Weights of a small image classifier.
Training: soap at rate 0.0017, 20000 steps, batches of 256, held-out accuracy 96%.
Data: trained on reaction-diffusion patterns (Gray-Scott), 47500 training examples.
Rows from block 4, named by matrix and row number. Each number is 128 + 32 x the weight over the matrix's rms, rounded and kept within 0 to 255. All counts start at 0. Numbers have three digits each.
# short0: shortcut pointwise conv, stride 2 (model.blocks.4.short.0.weight, 384x192x1x1), inputs 96-191
short0.256:088111120191111099096148178123170085152184159136128059050139112094101199137100112143117154141057150192137160135121096077110167133093138150145078149163133070074159152091118168145149105085191137109086090094104094144135116195142153120130174149161037148146124208096184118131101125140129150117
short0.257:198112079075134114144168095120168127127107142167095189084120135080125121177120177106073148140093058122147167142164124138109072135113089114104124152164109132123145168162120148114114160146129114154079091114083131148130159119136148130148132123139123069103152196186183154164109104113171174143
short0.258:120075127163121050154151175089135120123108102137183150161130113087114108110144145144135085137139116126105113182104159119157173078102110095126223134125152122174075107157113136145160099132196122197107168117155136105126050198131094139109118184159141141169173157149131164158198210140112130097
short0.259:123140103105138106114136170134131119067091132081121162102152159141133102081148095093147127121150110121154161072098108140155153145130157157055083165127133110141096143132162114129168144151107148116151187116137121132111096153135118152149182124107133171106109128125155147119161125107144179131
short0.260:075142082117152109082215130115115137123066172087047132129071149183113146248109192161133103090153051124130122101113152110105157134176159127126133128140077202193131119170145206131138126174121148039138130085168115117097145125127086107136127150125153179093178137101124156132152149130148173142
short0.261:196120148175099121161157012210141118161096168189161135141084109126142129120140096204161134120109124132102065083171192067124061212073109125116101162081127143135042177129107144134101101111139098151086152140076111145091168070187134070140208108162131142105133163135158137137165158100122111044
short0.262:163108165119109155114129124164119125075133173235137147153061100068171077102089147136089120101116135122138151143102142128137086141129130125121106217112075135010179149084169161096134108104101062143106105147149087167087092128178139072156146149102205154127122150061096087178147108170147159126
short0.263:154126155110127150152137134111098093106131086153148114147144076118134177132151129198115148118111087163103104114140131132152085092129168142141109117154153127124118171131133119110108106094128115156126106106164152124166112101149169065125130131103133161132127134159110115109133084150137133131
short0.264:116182135157117110115116141065162182105109120113141074052094154166144118086071108141092123137220143170117185131047079144136100169168085143141109094109145121110142119128172085199173153128175118196119118089099153127128156127177146188154053187142129135115176133102134156104092119108130140164
short0.265:135095082140159114090152129168098077161146129144119157097084066163112166115176098129147137188123132086103153092112103120114133112145080113187060158128096188169099120105158087164145154089120178137154088139134124116129082108073152118163122123149168090119107142130186151140125151151098127113
short0.266:124100092130128132115122115118152123115063135132096165159137122086073085131120115099146152112096138135107120142118149170151136158167148123146204111118125126135151159161119136141119141155127132113124162133079154115097139146080074076112112121188151128120071146100154131101053146127082142164
short0.267:119149142079139158152141159080105135108114137135128121131144142116121195089146128160153141160084142106127177115138169114152131093109120117097169122210132116124173146135145093105126107104126141117121154120119112108122190138182139143131149112098116150091110129155118118112106153142131142140
short0.268:173202073128142162096111178154094125090103086107079131091125106139106215103101078113142109071117116118137152113140102070126083115105105068139146161112169139138122123122137113129125126152138162121136075138094167111149091150111098123165125153096128100171179142145146082105046179171108188145
short0.269:155131137119143073186165135191047132066110114131123142122146109149136120134104092045129135131126129154074164163141098123138109114164126140146119144118150188134162154199118187094131068126099165111167135165145113099108167086107118086133133140167091123098187072088105125079086132102084141152
short0.270:111126115102173122151174120215108126128177119104094158146163099145116126138168110185134135068092131169164087136146095147111115092125144117156076169102098159122129176214130198128125106109133142152102121127129104144119079159132125075142104101127073186104099121078166103125088125141118154080
short0.271:100134107145162092106111091099172106126099143203127132129187130121132062116124106117127144156107104155227178184069137114122110108142088111163142066155122108135120044123132141148102171141121097126157106158123101155083125147123151105113101157173171110078146121145087107136076140126116101090
short0.272:155143107147153150103135115143125134098098100143135156085136149131108095142158136084104116056116093173088138155135085138113124123134145096105140082067140175120107125128106081122122176125096158163159146167112127124163127109090144100144111134173110131110153152097141052101113143141097066159
short0.273:100084088098135080156144138109126121093107125113102061078052140115136151124141092096131091113136104138112129118116143193124162133140137193116118179074110142134167187175107117099149066127133158137124135174124149178084118082154130169148101163089140099185121155095049167192137098109110191087
short0.274:079120157168109140062152083114124118161077141158115074166120115169063134130134108135096162117126090205154145081186174114150139083086123199147158179102141154107132229092192154132190208148129109117110088158095145112131127083074100147105122160142086061098255138143119075071164130153119148096
short0.275:152084110072118160157160122088147195123122150142119137079137150191131076162087129086135135101142124134116157122126168146184135159113081134158122100090151141101150117133113090103120163055136113142173142132082132120124120155078144169100182140093092071058102181072147160149103161149136162181
short0.276:137075155140127143066156181113109120120151130158084103094115118137046109173155146105113191175100143088255083149178157136116142104123112205128092072114100094120143098076158155150096069079167075082118127136110130088101080115092147137149126137141121151165140123139178225112053143105167051130
short0.277:159153134155104124142118156147133103140088138093131138072148152085102075145117112128094152093140143131139168117079135099099178139130123111098165085147104123077120118120101162124133076151164149133088176145114110127110139100173114127115125176137106159161061132124115105120177062101113177118
short0.278:095185207141144080120110176136182131176140171149093145102123204082090130052131125082089125090158113148126121119117088169150069117162087102131098084097032113156082120104061128095162156158111182161172172086123162089116128127108183105050168185103157166141083149100183109158083110114091116200
short0.279:130134188146122140085184157133101204091160133162152058105189098074174097102119101121139135110118101126128141157114085079097193126201219105119152143195121153064122132131131082105154166130146153141120112146098107143153148164140151092131129083157138111079123104091148099134153088139177085155
short0.280:130134073098122197110101191186153124091136137169111116138033138072134148126055115034146084112087161151153107120146126128119130190119202092161084173169102141137162099161080126163151143113138152143109131119058160156129133122106134174171100150124153105150092130098156121186091071109146172127
short0.281:156118099099114137120124097181110138153122095139104188165108062112084120142084147097137132072093145113071131135125096135150140185104103153113137117155079098092162152191102128119106119110134135161099111145115093131112101083119111098144141170171184063111149110127174156121178143160141133158
short0.282:078151116137159123115035100069116178072092170094117158144124090085177115176162087119139106155128105108158135091135074153122128108140106197163123161119109140117118146092099138117173167120123153083118116150142186100106139142167143109104148108093117182109087118133172185137125132189083129071
short0.283:082109184087131123128144129134148099094132147134094118130098096099120135163112138142142117117180106100104128139089114113151183156134151144127130188087150136125115137125100127076178183111111162188062156118114080105110161112095137150133112073124113110162106063102132073157165112077099142124
short0.284:160099069115155118149135142139103137105110125060132139136099115135138120085118123100110097092132132174147158144125109084179126120159159067104134123122053156096118138127082093152162155193142148126114125107100161095094101146128055063149057173215142128187143136103171073154076125101158132181
short0.285:159073170098084113147138140073127109072139075123133097151123163125083174110124168086097080101087140080173136145134148100108139150179125115116102145102095127172091129114178128157140111121154083126150124106122152166118164080142113103155132110156077161080083107182143097109102091138142183176
short0.286:119099100150119126138072215152165162160120123079164097097092123098151161122158068186093130125122130130121120100162137122123121112133151102143121142086135099083161133142126109108067134083126160115143118090166132104081135108138131088151167208128115098130137149165134134130109100148100182079
short0.287:102132084141143059111122103074141153144157155091108148101102086136154093114179089116118169127098125153160150092126120123159169180127121096183106194114128152134176095143080067144117117141164143100096123150101134148106168069170193145180111165106243105148124114104117162194167143103095111102
short0.288:222110102104083127173085166108107087116149103149114120090096145059083127122157155155108111156143134129152201133108127093144133158117126106125135157064108118080112174138072075136114137118086117133112149116183098160172074123152128134140117136113114113099132117092112141157130212126137130174
short0.289:100112098177090125113105150076164161113128103137147066132110140147127081141108142190163136109126134177118118089112084129140113146142118145124111111093183105189133142169157154149127141098154125152155111111156161174130119130153109109127104117184137133102111161184097110170142137109134129109
short0.290:093113126083115091132093141148171127112160174065138073147093126123135129091104159080104180139137074176127143077101161143156094146186118079160126093103114109116126166168149106109114130138117133183129071115145173127139175144156076097030171139132165128189134148133125142081158132178250101145
short0.291:138103130113141088113178128126117117119150131185103086157206094213097100099138081131148178179161126121091178112106094125142108144158154129167099077130106116148144138130159198158115129089140137101138109112144108123140151055120146149156089118133093145126060149105097146108090139167122117090
short0.292:135091132161150121165134124096155138125126103171119135143121096132148169112151096098126116091121103083107190155142107139104116141114133141178107163125120153137133154077163079099124134092115138155137171100076118123128128113162072109077131139055069177143112157147175157127169114103117108134
short0.293:138080156045121128155153102113183138123092120086117077100116105136099098089148110083087101100122149165157125164165131095155117080116158107142126124111126095120108133188100127175196099150135175130067110171108139152109082170128129136136114094160136115127188130114154099090129092087205092106
short0.294:132143135140072052166101095090129088077134112120125167138135165131109154106138122106151093128117132107129138178147088103160081144139106147102163147112139151122120095119100157123112134185073109106095156144152149142117146150176127114114144110164085093131101107086225237100121024155082117100
short0.295:069095118160145174084187132099102164090132145119100133121099104193114126114137076145118098132103109157087123087134049114116118159088114103113190098151155153111148149116172160137131103126117160137136131099113109153158111115118085164143128120135180094140116120151166140098158079166104123143
short0.296:109111125090129189124123095086149159098148115076178121129098053088172104189130158158131100187100130091145070105136086144088102082160094169140114127145085162133123103241114147135063106094107024136145100203118107098174159135144207106131124132111175122104082118085195100125129174113140119124
short0.297:075141092102171140134112137137108228063118164132148125185135113160194121116180113183123134105100140133169101142096066059181111161093143087215137103133178101079082121108099148077111022117144123144121097162140171135157089147129190103188186099116120080113137170103154095108137136113068118127
short0.298:119117111096095161139112107135140142122122102103194120133075150144083114140145123091064129110155179098080088161148220099106121166117131143135125156086092098122124138068145116145064098117126114169148130200134169138064156143142154131090102121177171083177117144130090251094089157091130085107
short0.299:145127089159165088133207153184121146154111090119113137112173157105062158158120151137051142105141128214066098138118098137119042145075121155111119066075091109067133130085119173148098143112078171125155144116095114100148095104133119078169119173134090138122105144144135088072128147132138139126
short0.300:106109109138176148118102120062053098120104147084114129136117207101123189132126102141149089124200124114148145156130091129158137106133080153194106125118112112092182091197111114139123081109154100070127103124081131115111107179106168148088136125151127120133124133120162100090135178180068140150
short0.301:090093108208111146189101151159171096153158139113150070169142056095083104197103167124192124138057108106087157208115095113147176148131100135084121116077099140157119097141134118178123079147137099131124155073140130127134082113081125093147192160123053145131071113152082131128088105124176126165
short0.302:134123065113147092101124146096144151093143051122140094162116158123170119152190107169166076119083116163156134074129105107107087120131120110153132144091106140110121101122112107107166080084092153068148127131126105132157147105169192124102097116146100143148148117150152158078083201138087121157
short0.303:112129136126136121117188120086110093079126083140142125146091077192124124118194140130099095133118128145140151119084192135145079105135101134177065153130064135098107128148081134101134116137114083094137135124152092160152133164160165141158161129138165147168136132171151083127138189088170159145
short0.304:124071113101123139133138160126117085101153159168127166138126175177093190124117103109137117152101131133106146178130157072120077177161063103173193169143179149137123102111163156095123104120146171167123092098168106112106159096124150147154136123124102076136202162137113101207089156183079144128
short0.305:124142110109181119121178153069141185140127091081124140116138157136127153181136163121173176163123115113177176093141165071138179096169111121096127101108148108135104118089101107119094135069113149124143085111117155126105125139156140122062165140148127100117178152117123137092118106148143161110
short0.306:122095107118114090098140152063158132087142087145151108136199066109100156124083107154141148110091104143113085114170125163147131125074156153170063132155168163111119113171135120096107121130088109135155102156121118133102144145147106165174160065084101130119122104121089112117130121112093164179
short0.307:072109069101170168072100145137113195139054104098176118092079147125119095119080176102103164128238135124135099184083193132092118204085096141222086107104066086147093076115083080126103153147123168103136121108181154140150182121082116111096155092159166118156129086167114083131174076141213187113
short0.308:135104141136185105095143127129172215119101200105142119163153157118145103129122174181122163128103143113053110052082088148113133165118094151143170099105130128123127146085160185141125142103162139144100137122113097162179133128080166083160153138146169153110066089108114100106146123130089139118
short0.309:120117151149054137146149082114172125109108136104109141184133152153166062107187093120138081158141164145118108136133182186148077152083145133025146099118168099056144126100135140103156173102093173154135092179150167153149101125123119160134171135085134097147087169095146078112139175110155083126
short0.310:104211127123093138133203082101144176178162134129155153173176097074161098122140123125140116081086144079097085128116131118112153102147141144164146131150166102224145135116030162141171154084080135078096092124153068104114114168076077186121098112151141111104177124128085230170137108094118150098
short0.311:084104087123135118142070146158073164088173139118120087094114115100110123117127099151123061161137072061154103191128168109138103103058138144091064116113150084100101150168116141133165131084172160143120099122125162066148100166122114127161102166136066147133135110164124104132128110168127093156
short0.312:157159116070126114145168098117069150178146117085077143105142121118149190097141096129115130163132124131149171101103127153151114112195141083124101128155100124143123106220091152049073099151173147139155133078172104158149203096118154143147154119168119124143113104145106119179103131148137191131
short0.313:083076151084156156171137088124112149119139178100122144141109123122093129158122135152109155159153139104076118101125156100137133066074109085138110155109183144074101128165149079165188107143073146110123127152115145138135111179097175119129113128126187167126099080171143143080143207119074146095
short0.314:168125088142082142104132088165126088088094100117113080063135120172173120116124165172132089106116134144128124172136177156142137144098111154085143114145154096115093129095135155119116125128129161153072130155132125174095143112139093120156154102123133099183183205107113113089127118139060122157
short0.315:127143075118175119069133101163101124120222154104139167120096047154163167113128080109123124097188111103117198089154140174067124121156105154122125126107129140122192121153155088140089112118182140118081132140153154168091150110148154108203035134120147110124163161131127118165103103135132136188
short0.316:081115099143105125077156140106145173143150170120129107141121114134130104080065075147223178161148128140097090124105146120150125104113064133156159176189162161168074165109116149097100101072122140083131127125069079100134157143102130142155122142099116102125129181125119169096145104156068179079
short0.317:153150081127139168126137150091105112123153119154128136139093088150107135161126092129088109108158150101167134189117147163152105176085131171129132112062132071127191109077062145092089142170154124123080110111167136115144126150152071145171113078151111085124113151126110082112141143189152103141
short0.318:143130137116094178090162140095109152110157179134086156078066116150162105114084154092164111178110122116120096166091114135150122138132166118130084153099167153134125156110147170126114117156211184114087191124147189176097096144139146102113154079099055114113181107160097133156089144118145188176
short0.319:174104115146092114121154092146114096162104111103194102142121141166149130079107115157083153139138157120080073134128092166156214136124099115126165158128172137114084107135113128091103255146128125140093135111122133140139135092138159127139159116078102124103176151156127144120130144150172100139
short0.320:084106054178170135163140177065174122133120111115089160095128143158117149190118122216129147121122107147184123131123201112093165125091114154125160161128185112105125101085144109164139125088134151082121058174114122114104185190177146138174141132134131177154141124126056111177168114183105145152